A small image flow-matching model, trained from scratch.
Data: trained on cartoon faces, 203450 training examples, 29.2 epochs.
Rows from block 3 of a small image flow-matching model, named by matrix and row number. Rows with one number within an expert belong to one neuron, the router's apart. Each number is 500 + 25 x the weight over its row's rms, rounded and kept within 0 to 999. All counts start at 0. Numbers have three digits each.
After each expert's rows are labels from the 100 images, of 14848 (inputs lightly noised), where the router gives the expert most weight on average: "lies over" is the class under the peak. Only what is clearly more common there than usual is listed. The data: cartoon faces.
# router: router (model.blocks.3.mlp.router.weight, 32x384), inputs 64-127
# gate: expert gate (model.blocks.3.mlp.gate, 32x96x384), inputs 64-127
# up: expert up (model.blocks.3.mlp.up, 32x96x384), inputs 64-127
# down: expert down (model.blocks.3.mlp.down, 32x384x96, transposed), outputs 64-127

# expert 13
router.13:496481493509500499492480494489474517508475521477503526493489487512457486505489503531471522571500504506483511514452478497483472510493509464539548506522512490495529486496509473499486495492515515
gate.0:485497501518509514500497471508494479555496472468516514525448502504475494511485478533486478513513532526473500487489535495487510476479498522482467526476512477497491496511480530501497495477475519
up.0:502478499496500535487495517508482525528509515490499491464508464471511500486491506509521555529497527501490467504498473518475458514471512505511495484457469469508485485532545494523494467520467468
down.0:508492460493501525520516523490493536518531513508432515425505507494515555499478520504519503446457505503483537477541528495524498468532501491518523485493492500528481488502475511483520483536514445
gate.1:507482517497533518484495445454504515528482466525499474508468524507487516486467468477506479509487483491473507494496541464518504476482524459522469536506542455476499501484512498535477528511473515
up.1:482473535482579569521472508539492523503500516500494467481514529512508503518562518544489508485514513498557547499497525508523543543500503529474502518502474504493472483535489515501505464516507509
down.1:536470517475474498531499471518542519489526502476470485500472542518500476463488509474519477502499535500493522491535477512524490503480533527465503512500497496491502493520504527514512544499511473
gate.2:541481497487558465478459491493519530509495493465515495508508479496494514503491501463491497513501544453499483526503467466530534501429516498548484497541514475482497518540496476539478500554455503
up.2:462469544505493483490510511509492512535476513491505519491500525521472428487534522529505483510520568510518509536489462465521505509511492502513512524453485515493511473457525520502481494506498435
down.2:481478475507506495524499493537467529457483508535509509506501512532500454493546505536472487498526481498516486517540485488540548474546481513511500484483491512527505473494505536491507521507521500
lies over: skin

# expert 19
router.19:501501551505503435453507489462495497477528496460518506504522541503468501514526505488503494463513520490540500505505482480530503450493501458485469518505506515507471473482488506522480523507486511
gate.0:550486425526479499477535513499484491492465511529520468527459459456516498510482485476472501498473506483485488474472465508487500498487506506536495438543503447501522509486499455496553527501531476
up.0:529479451531497483505512525496457462456484556520503501440453507464522522504500514510513500500495523496467470556478503450533500484475507473527468470533516467451487507496514518511575514513515520
down.0:505460499493499493526536497522494491518497494483491525487514444550485495450495504498467491510504476475553518524522483543568500493473413487475475470534533494484521512489473537502510531485484471
gate.1:546496522516500507510479481483519454490528487521528497500474536511534501537464463509457518495488495502497513497493490495515495479472492490515513470486528485482507500493520478533489567497514512
up.1:483515484484528541465478464482470507473561493475489576522494580513491508534492516468487489511499464500504532521518518493513448495530512477463481495469493534481484507439472549528469484518472497
down.1:541491526495496488547503501474539540533447503493485468483465516490464532469499511566495522472520548489540508508509523513493472493485485502479508479460498509486520475470518485500514504480534518
gate.2:443465483477505462515512519493511525524488515501481506500509521470511499449535513503515460544468507463531467529469554504526484478490489477521469479495524436469508516501532517499512521487494515
up.2:548514493530496527507498505500489521531472475514548456483486460504473460493491491496529534521462510538495447482501485509443515505534500517502515530505476529525521501481480484478521487526490460
down.2:536476546533511480486503511478495535488508493458524539527526505538514508498515497482513542498517491473512440511479496484490516496489520475519507514479517506494464463492483516493482485534499471
lies over: skin

# expert 8
router.8:492517544497460482494506547531497519525477462501495497510473484509556495494503502438487528523524487513528540510496490493463519505509468494487516486521498541519542506503523539484489514534495499
gate.0:496495499496531543466471466510501519476499504480510507527528488495533481516522475485494511488546501510460488519456478553521481445527507539511494516474537500525521531492493493494476502502544515
up.0:499508473492517426512506513475501491488537505549497488515539506476474510499490499528488501488473497485517496497502466473505505538514497484498527507550516470523483489495498540511506512503471498
down.0:459470470491500538504506525503530482500526512511490477479487509494532514517525516509486499502524512523489527457505528478494528503522480477480499542441513546512514503512503463502508485499507498
gate.1:491453497512460574501493520490468493537504495469523518531507517496478535469473456496511492536517510535502474493492499580495504502519496538489442486464497469537510500465512481468490533485551473
up.1:473510495470467483486491521531487497472441441531478491500488508514483517510484517504463520490499467517487507550444469470498502541500520507469494508502523509524544487531497478526453489479489494
down.1:465517486500460495508504491526504513522430564481514471506505472477549513497484491522478483474519503507528469527493506465522514485486502542538514490487522485557519515487501507515521527497509494
gate.2:498546472500494441519512500481503466495494524516508491478482487505514488509431514512502512492489472501505480466532527457453457504492503473496533495538482479469480472514493466508476525517530505
up.2:493529531508482504517470505454501466518488466508534495496512493482510502486449506530485522512481501566483481534501512491470476539513511525517536475539463529573483511494509519465488463478523499
down.2:481487490508545441500508533475474497537525478556506487539492549491517516529481503456521492494462472483524542481502496498510525479482480477482501469549526513523512489484487503520493500509511473
lies over: backdrop

# expert 18
router.18:530491508501491465562447480478468453495528530497511523497530513457465514520519461500525500532477507499456487476497505477453550485486491529514504484510508456500498499460501493506483448501473512
gate.0:502493502498498500514466490546453482514458492491515482515500448514481519487486494513528494504504491538508516475552520494485566497529476528503511488500521509494514533496491499485510517492500501
up.0:524554476502520489489500521454507492470496505459482507511529459489463467501487498484469521475482519491491492502452440522557483470499501531549489528448491500490498483490487548504481480498495477
down.0:453511454506483506472473482480466516457486484487512458532474534495502481497506546534521536509501490513464463494492500488561545475483481502474447487515480511482459523502479460499498538495520520
gate.1:460530447508482521516478533497484527494522497520517502477445465466493544516507448491460501475450504442467514524508491470503485512450526507540517498475502480489530488496496518513505493499494517
up.1:460480482507486512488513493534480507521485513505499501530485502492522505466528474432479462495499484490480521540478471504524495534533482515537535542486492507473502527474532493500498508519553504
down.1:497497533524519510526507513471549491487518524505513574484509417511475518499543490491498463512502479479478546510516517493492467494488473548507504479495530540488492472511454524496503467477485469
gate.2:516462506511508498470519512454495490505455547488487475466525484498486516469529525504546477516485497541449496509485523496496519502504497528468480493487466543502511493459488480471529471505490496
up.2:509498426491507532548521485521484463537486482526555519552505485502516495519475499451459516477518507495534516504509475510487479508496505472537528500505534469521468471424494482540492489481492502
down.2:516472487507446491480547468446497475500484505490502493511542541521508516420484533484495509458498504483507498512523513516520491504493484492497541493493501526524536536445472494463504536514488524
lies over: clothes

# expert 3
router.3:516489527521495515522513481516514516521493478453483517514482483515516495513497497481515510568502498504511494456478506516488511505517508494529500466484523504506530518504487493482495494532507484
gate.0:477467506501470559505487469472508502426520512494493495531541479487476473489492458546486524502483536526515488476498507576478529527500524525519472483471508478518506526523510484495477456539535491
up.0:486492532498479613500493495430491479481493504484469493495501484510473601514525507504476480464525518471528496546502520527470493511461508516444517502486500495561468525531540494485500450544501525
down.0:508496528486509447540514520471516524491487505544533504498500519504527495487510478469502520468510481436498529505548515522438499541452500528484515502472490492505547486504498510484516480500480501
gate.1:516502529491537515511524471444525538456490500526494501510514507512499527460497540494503507507503534493491520501474489494511528516486515539485486481473527503503512521495511497493490509529556491
up.1:489518529499509473492475534464516510538481511503513504496477520489519511491506490575467516491493518501576489534515498496527488496526521511556485510501518496494499510527517515483492474508480490
down.1:470497525529542494501486518462507509507478508477464493468510495491505504510535545548538449480568527498458513418472535493507522460509469488506507509493494487485470533493454528512522475508507497
gate.2:523505493500525481517539504421470527499523498510460512543535511502503502499485468539501491502515493454514514517533501506516520459483522498468522500514486507494528480499491506479497450515558483
up.2:513509526486533500492492473466513522510499511452526491544515526488488514534501482531496483518530542457528518534467487491507502493484547499467477508495495496531501542537525498496508459537525510
down.2:505494538496487538509478491493532498529527493532487468457493469509524462513514571572503483477526473503485537480487547520502490519532505454497484514508507488468498510505490508486519459479521526
lies over: backdrop

# expert 11
router.11:466471534517493496490510525504496527543493508512485497500482500517499492473507551447490463502557498497505502473488499520506547514482491496532493476509470487509498533478496511431537552562489530
gate.0:489543460486506524480468532451538480472476511526514501553532533486508469483494510540482537461540513517510481540489495529501505483540501516516490506490497498487495491518477510498495540479503480
up.0:504502532495505503495487500524519481538499516449479506528502549482501403477485502513516471499539513482513516540458483491503548467479484491535503484481523488485515521508518505493509516491461503
down.0:475511471518521493490529532495516465476545497518481500486471478535499490501518478536500462531480491504525489495500519537505544481518537504480517475472501494552492482456465472507494451520488502
gate.1:502526488522577473515499511458491525493495504559513502465524527507470450503534496496496513528474495527440484498520537454507502513514473499536489540536541511471514523482496479478508485536458513
up.1:498489537484504522514481496535511515492481465428510500561538499486486427492502531438471500532485506508487474463478508535514482550504523509483479485492498462532518479459571474535520585513459477
down.1:478507493533539472489542488469460500461505516492469504483512493497535488516459480501492497495508449477506494521534503519480497486555540471484542500516472468538532499438520520483503480520481480
gate.2:507495538476500558485499505498530526503500498496516468515502498507476461491501482450530426509551530510503496492463513520484494505505456528504507510490516534474482499469522480521489535536539510
up.2:470516491514472498490523495517517490495542483552460490486474468501505548530529482511533494512494495465545457437552482498509508519491512526455529508503491500585502498493504486489526502479528494
down.2:508515486469503471458505499415512535522514487524502498469485451492517525503494508517472477475539531514525476462516474497482488548482482517499549503537531489545511513527559527452493543492476505
lies over: backdrop

# expert 15
router.15:511492516524494514523497461502485507528498522463493521511491501521489483523495485512478511567478497508484493489448495523483485516504509490522513457494513482498518494502510475500477488514527503
gate.0:483512475477488460533499532528513507554513500515482498475570550493514511465508482483526469506464482505502567519506450495472492502459505482438538522538493493487525499534443498511501497497502484
up.0:486470497499518511513516473475489502463465508485442546511504520504499512496527475485465518509496499484524573480460465496505522480474501492475497476495514464476504497557435489525501516491493533
down.0:475478526520461487491499527530520525489496499479532494449464501512493478500478476531519545492495548496488449478512520489472467484579501494471492530503532490472506518568547485476501422432424494
gate.1:511498487503466517475473524489525531518512477507459487487499511506470522506468492511518533488536492522507482490535470481479460483480475526502502503522488485509504475458477484481454458495455521
up.1:481500491508517523477489499519499557504473518502549507511481504473511473497530503481477584524476517474501536517453481512503443514519507483538504480495518529481519501502530504504480514524508513
down.1:477489547487496499532528532480525513512497484451492470477462488518521462506525522526501507540536504504521539473460487519478522532505525512480497480525517512496530486493468480468514487474443511
gate.2:490483491527502470512488504505484490471491525542525481494537488498497510514550516495525574525460506536532504556491514512507480477502519498441546525521504545478495502472508519499481510493519560
up.2:462474507514481521488485572494523536488465519547477503482487519518537490503496509515484464479529444489452483522517523510487516477472474512447510491490472492506532500507439532490466543494450471
down.2:527497490475498503514559486476560485518504452464475538509508537527509508485531523456518493480532533506472530488499480475502525501551456503509482509482479498520517479563590478533545491495444529
lies over: hair

# expert 17
router.17:477521528497529505471472466510474540481505504509510453487509512530474505504492503507494510535494506508478484511469486475556488530507512485536484544533519523475514513507468453523481487518501524
gate.0:475512473499499449488488457466514492478535500507509480520464497461525515537529533513519524439539510521524469480570511500485509474501481511473521498483533484479507545509452521503531491528489468
up.0:499511488497473541527475481473479462513527502485447489518525490523539470451468524497441499524481537541511468467490516533448546477530493513515505464515495480504513495499472535481540513500533509
down.0:553492523506471527505518486528485498503502483514494454527485495472508476468511506495520469484464493538502485497530547512514473545432464507545522451426498496497494490511546499521484504506501516
gate.1:499445556516503485487506479522485499485540499508532518512525530500505524514481487471492487435509481496507489494490524557557460492520498510504509475483484532498520467519508545500491530498484552
up.1:509485501525511530498509484530486482475468505518471534494478522482569462537501489552471466505502528498466449514474511499549478472493590512544514471498481491473474501528524465527507545558509530
down.1:502442469518487465536481540515471500511463525531572454525526484522518480449492488492490522528491475455507492504502503496522489479495521500524536465510483533512441498463512516499496473480500500
gate.2:506487563501526466515485531522471471507479505482465511481495525488482504466484493524474519515490505475512508531491485500500483494512520476534568512481507469486524475539524487489474489492495473
up.2:510548486497480509492479518496500479522523535481501553504515546501485524486524525477485501497479492473513495525495500469521491493474525490467473506483522502511523479470521489554502474468526523
down.2:555510499470497511463515508498512495477507502550506513486475468522470508512471499546528507529513526529490493529537515465490474520527527456495509463476480487493496477468518501483509532478503504
lies over: skin

# expert 0
router.0:542524497526486509489478477491550521520514510456524464487513425466545493464467528467501520517547523493502496466484480494529515542475501538516509489520508524486505504533518486518495518537513487
gate.0:488504495502529510497458508488518530502489471476497496484510464493514540504496500499495455490467518500508462490492535498511508521488447507480485511460507491515466455479458466518471502461503527
up.0:476471496489518514494479501494462507474512452474481507500475489504520509529495480495489523550528494502500484500487507506501501479517482496478494500496534436531509482501547503492496438457469535
down.0:494503512510514513500511511479524514527497481456522479509476504481495512493491538462530507548542478499475455456435568489500516492506505538474504502499532503494492483549472509499485511543483495
gate.1:533515503459520517475524514515512507462524495489527502478474508478508485494485478498480507518534488512462483542506521478449526489520476500530473464506543480504507433523487521494473479446519526
up.1:514469529471504521525526488446425474522495483494433526493489480492517497495501494481519529527481454496508466526554542525467481509527483462507502475505475429528495485471517506495520518479492520
down.1:495427490492488482490531513490501498510570463493542494554522504481490505536476481470473513455536493538494516529512549503494463527541556502515530510479505505515476493517501491492491490500451456
gate.2:480504524511552491520544526510467501508508483503424526501506515507477498510491475484475448535459439479478510515505557521455524450503523476487514485491482464515525472480531522485503493486466528
up.2:508511495512513536553474508480529509509473465488468504490496511506503506517481486516471498468518504487532507497509490488522496493504532497481461522475523496498487496489574552500453487508514473
down.2:533478496485490471484527467501489528528516498498507487442508495498485466476524504505452482503545530472463484510536499485444477522487510484497534494488490545500474519495476500474526553453506491
lies over: backdrop

# expert 12
router.12:490464479538504512483526484532521515478514496537492470508486477494526514504491488461479529472530471531509499452513499523492546520493513484506516475476496524488540511490463553441510529521503504
gate.0:524471478486491447492494521499495505490532514516480511502519540507490487503532505548504465478477513517495559498507478487494523469541489455532493513488538528443497502489520501477508538536522501
up.0:445538500496502462491493489520496524527509526451522489488500512530507510517501510461492534507516461520546525482508538480512504462517502446521509468497501478461498518466441512504508491486508481
down.0:535509486496433530475485510503488535487488511517486477527487515487539498481524471505488529456525531501515472542480473483536567519491499488507506483471536494519454483521474517480521493508500516
gate.1:487487540495508545458496528469468508483495487477516513468509520523506512487524496507488478521542457493514476542503537480507463499509500535497506498530498483517470462467508520531498504459480515
up.1:495519507480509473509489510534491506490478485489503488484533473489534482498504525484499501501510526529521491556508491445508487461520522483445546559535497495495533515493476499521490529459464512
down.1:507513502478506463451535485479517494485531453507469455464474508521508487470491532464449484528516535499498462510499489497537476487517487528499496512476475486471518494492499478528539535484495472
gate.2:504532499488493543536492487545524515488481486479482531480479481534488445498466509420517540487466457505506487555543477483502513514478508531504498536519490492525514515497462523511494508514481529
up.2:498480506500506563520487482486521510484483521551510487511478496479481481512559527507506503512508524488524513540477486476524539472466488485502512468491468538521497520536526514532502544474522528
down.2:516503520504507540545502522501475529523464466498505471561520523469501452516506526458484547517481543506499514505514488468502514468459483476531506495486492483529526457525510472486502493492489512
lies over: backdrop

# expert 23
router.23:489487507509498509480508545530541510535516487515521500516484500502563523493488500514504519515528491544539531496476489504476529521480467513517500461506520506507536518518522534500497551526509440
gate.0:473520489496512478534514501515519493501510483545514537503493521495472472503494490486454516529462454525474490484531540494484464498488505492464480508501524541524488499496514480518514461497529534
up.0:505513493523456439551484512545472460491467475515505511492457492480471483458510506520509453485476486511504512547522503534508469477488521548477517522477478472484518490531465476513533514469500496
down.0:522454459499505545504483455517480522508560460480483494562524516490535516479520553505468499462526509475511501470484520491510488516473493490486503462495467471492504480500466510522504475480515527
gate.1:522528501503508542476501527457504496492481484489486512484540503549505511492499541500486494481531466452529488483526543521505495588505488520479524512455479467499538487470524512531491488502474495
up.1:509475448499506460464484507514557493476510538493478501479547518491477508493498521482509496487484487502495517482534487455524523475514490445507528462498463510452505530480503488496513493510477546
down.1:509489508497513491497476469470494497476481493534466514482519451485462524488514497489517491505441490477495536529529501506480519507480496497500518509537456510480515472505511475489523512490541464
gate.2:507445492506536556481512487459516498490534540459496510485490527491527475498493537491514526496509546446466534460485539542487526536498522522507462482464512492508520496461490489523550492501560483
up.2:500418489489448581492478456482512480506528506528521504523505519509513500494476506502492502493503476481529477495474506584483523524496479537490497493515462494544505483457503483468488527509519507
down.2:490505538462520510507520512520459498471511495471543482519485520509479477478514563546513506453461503484486537464507487537471501481539528490495490511550494494526472488482512454487513513529505508
lies over: backdrop

# expert 31
router.31:503531525508504508488482520488528531513509466509487492536454468499517533468515505511490507531546499528507508511488500519502540530507497483536514492478494497488542513522515514473515551561484514
gate.0:470509527492517498506545504510541426476494509449512503475517478519491516496507505477497508470512526489500459509499483513471500557518512515462506537531513487475491487488508499501511442487488485
up.0:461501534553498521456489500512473488499488451469506546510494512525526613524512517502478505537527522509497496531494512501476493503492533519507462518515515505510525476529475509475517523516501522
down.0:488534525481502522563487467549487462496466510491489505502523519506513551552490491482500486485513517474491542559533467530508533487492481499511484505419514510489490488519465475498490483517468560
gate.1:488504492508479489506481506503497503508529516498534510499502488487478458488505495478503528549455507502565501555487503499518499492528526505535519490513480498511487506529480519511525591479487503
up.1:493506476526475523504534511476534506516475513498541497502506501485527584525485507487486513493535499499469509470499498495517473525503498491516475459497543509502509498437516512502476564494492508
down.1:540527504508513457517536539460466513468522489524486500558506502497477546503454500498502493487486486515531548504511540497518465463523490526500460517503468568518562497512505499489497589527511516
gate.2:478516490507465437490508498510496495534495529497521497519480540533505498488483451483465518501539465552498527487488499495512471495507504464456503537531516505466518510488534484476489579512492508
up.2:524535454480519423466483493517521523499534549473533513546493486488480528480514475504446508471540534502528484529443454446516518462535503487469544498509513531459495521479515513509471541490489523
down.2:485453503475505502496510508505472498559491498523548496513491506472507533512546502510496541500533507497462483491536487504508531524507506492442527495489556487512489497515511516523496482504473505
lies over: backdrop

# expert 21
router.21:466505451492523465559432506506478476469519527522498495511514522490456500513500492529498523503471514519491533505524498481438472480498475484508515525500478459460550497510507541523445499504477500
gate.0:502493524503528530498503463498484515497475524495503512473492510509472473520499552530485492494502536498506467548501493477487479525491517514510448535522498502515528502478503516530480487547474530
up.0:475476503485532467471506503499432494485475502517520524510515487536470525479488478518508500500474485524514470527481486508509555511550491479457487588540522530488537485515528519504525491477514529
down.0:489467534507521508511491486495499471504501486483468528488519511482465524530477444493480466513439502519484491489496491476476460481511543527454519494477461493523513492514536516508500490458559485
gate.1:532486540511506517539515498504536557503466505505505528463466510510442486511490527484497466459483502520473512503446482482509489486497533526517489525483546528519507481460502522541491481478495507
up.1:532515495510520529553522498507509509522495485467518494523531521519465476487478482515528494479537495517513534504445505499516498503524489526465508498510521541512514503507564475511492510497512464
down.1:518515475524476509491500475519470522485490460464485514465489479505493499463465480521515506504438506475509461514493490535485512495503521502601527527505500518470513524485465492517473516501463483
gate.2:488457544491527467486460492506490522522480523523538522514490476509487505527519511457515517551490509536514466556469551479502547512471486503477460531470473502502473484530532475518515481505504520
up.2:481551444475485504490503425520528503455517516497507482491450562510500514487477440515496477526524531468522489480492451455490459494482492495532498485538494511522484517473469551503449525503479512
down.2:455516520512485466502537470467523559452502508532507494459531551471497481494487510482506528467523510488499508513476497517509488520504537516470499513495510480502507524535508485513468536461485494
lies over: skin; hair

# expert 28
router.28:523472487528474518493516485513505505561505487509477501528460475542543474486508516466495481502497493498527539513493500511480531507484498513505515471488516511497546524505520527475502500537512463
gate.0:504509491488480551482518513506474536530528503541473502508509486506496480524502528547522462527541526517486511542508490463519488510474472507495506498495478511493490485522508509497510491506520484
up.0:512528511507473455517505486487456474527475490523444490475469488519500571507530479531477508472485489514535493490514493480490508480512499495475510507518503524511487481528541506497502516514483537
down.0:478471529484558438482520480460492497531466473476499514512506478523487529505418486563503509536460505527480562447496491536503486515499491525450460499492498511483519508508505473508515495527501511
gate.1:519475470499478490479501525492484513476490534513527496496479462491517532474515498454451518487451503504515474542488504492492511503490496487480539491502507521476480501530484547488488496513544487
up.1:480489528451464542488508495526497514499483466471470519498483508487515470535481499525522482549465526544506499434508517515477461502509496509474485521524492497500491485550512518531475536477483494
down.1:530495496474487517530509502499524496483495480483489513499469448469533479459509552474532513477517491502467493526459482474438496440506502500492444498504512428489501511480451509530535503521494525
gate.2:532490533506541483509487483420517492528454464496515490524467518499494518504475504483476513481472492541477491504494496495556509471486463509534533469504512458498501502467498507521478516503476519
up.2:504480519519515501482510532527474497509486492450490493529466489526502515541488469463503493523497493546481513488518529457487503495478461553484498491515518517478491497493509483519510523470527526
down.2:512500519507543471484507460517479494503490508490500510468469439529513464507517477443486483475484470494518493497484492477487475520485503514508486520480480528537513477526494557507552468486512493
lies over: backdrop

# expert 6
router.6:521469524539508501491516513503531534526509487499493500510464450504529472493523539453507460538548495507517511494482514514495525510488507483529493468511518507504508529491508525442511542546497497
gate.0:497505479506494503477515504531521496525537471496509478526492490455498549531521517536511534514508492559511515498542504482448486526488516480524486463519491464493519474551517496497493468488500496
up.0:547507474523440543514510512522501527508540470485539497473483473532480408495486512508501471464506502517482467519503485508494512481474485506527494483489529487536413500543469481506484541488481500
down.0:532479504512525487462499539527483483518512503487520471496488464467467454469483494457525509496498469500493515474523497494529489507514515511527526508487486468483492481485476501467508534570486486
gate.1:478502482468492527522506530530500486479452482477516477488536503470501485488495502525474526485523520487521521504532489535486512499511482514459518507486512512515510437493465475513509509463515521
up.1:486531464487484476493476524497527550473505491515555494537497457504515533497541505505489517491501557504498494478471463482525519486506476483479514480477510517479504486512491483499497510499466542
down.1:512496494494511489502497488488489528508472521494497519478484475504498497551506447496490484494514508524495438559506505464500481504483497496503471540516475515517516519505488520524488453552496466
gate.2:514514507502490491516491480501465515484487510480487496507486528483487498487524508500531460495510527484500523489496499483517526490477529504449503527462520512483483498500470508530492537508536566
up.2:475505459491508507545542501499465468469457521508493509528519490494496488496485505523447507522509497524504501494491515490510502479511499505466492499477523474486508468469555471486523505426490481
down.2:482537479480502502513543523471472495504531490490491485480492484460502498478473476494507512544518494529507461529493552484533519486519511496507510469480481514510506507498482490497495497529524484
lies over: backdrop

# expert 14
router.14:549480495469508539508509484500494460495515507551504477464507479469524502487506525527540517436497515455507505494560537478484535469510495514470527502493483513507484515524501503505522472529499481
gate.0:484556460479489490534530496512518505534524487468535489529493520512510497512534485488504441537468480557470527512477494556495512487516515502450516492474497502508522506505538494519507538513528451
up.0:494470473534495496527524490525485495458493535507492510486519484481502471528482524493507537504534501476553478523497485477502529515512488480517486502528508544501439499507544492457539544522472451
down.0:494507524520506519528470473567477511563495512481506480494495485512501428487483519505517479518545513541497491487482526503499487511504507540450476501534525453506479502504485493489541425499457561
gate.1:521515488505490464505516533475488508486517477507480524511492501517501514515499508514507551472465467501467503529468510509538484538458496496451484499504502527528528474507535511520472525497513540
up.1:508520528515520536502476484555506509505462494445517465505472548500520518484473527519486414535498516509509512508552510523479474492512504510507525520502503509495507495525467513503499497509514505
down.1:551483504500489512492443476531510500513481509514494546484518519522493502516540475456507482477508456458505506519475471477471481498478529525522487477524481515495503486535486490502516530488541479
gate.2:494494487499513495477497497511517559504515505541531496489498500507530476500468486534520523517514505505506468556484452494511510501493507513529536521479520487497467534481514546489504508462433524
up.2:457511467536527487498503501440485504451493494577503509491487504522490455484440477535481495465500540490474471536532481495504499513496525510493534502497492533504487495499520545493493469516508494
down.2:525510522523515472494482522540522524520513485480498510487500487503488561506506502504506484498431537535560551522520507527467524502501495485457511495472511503509519539497539496488501484466506515
lies over: clothes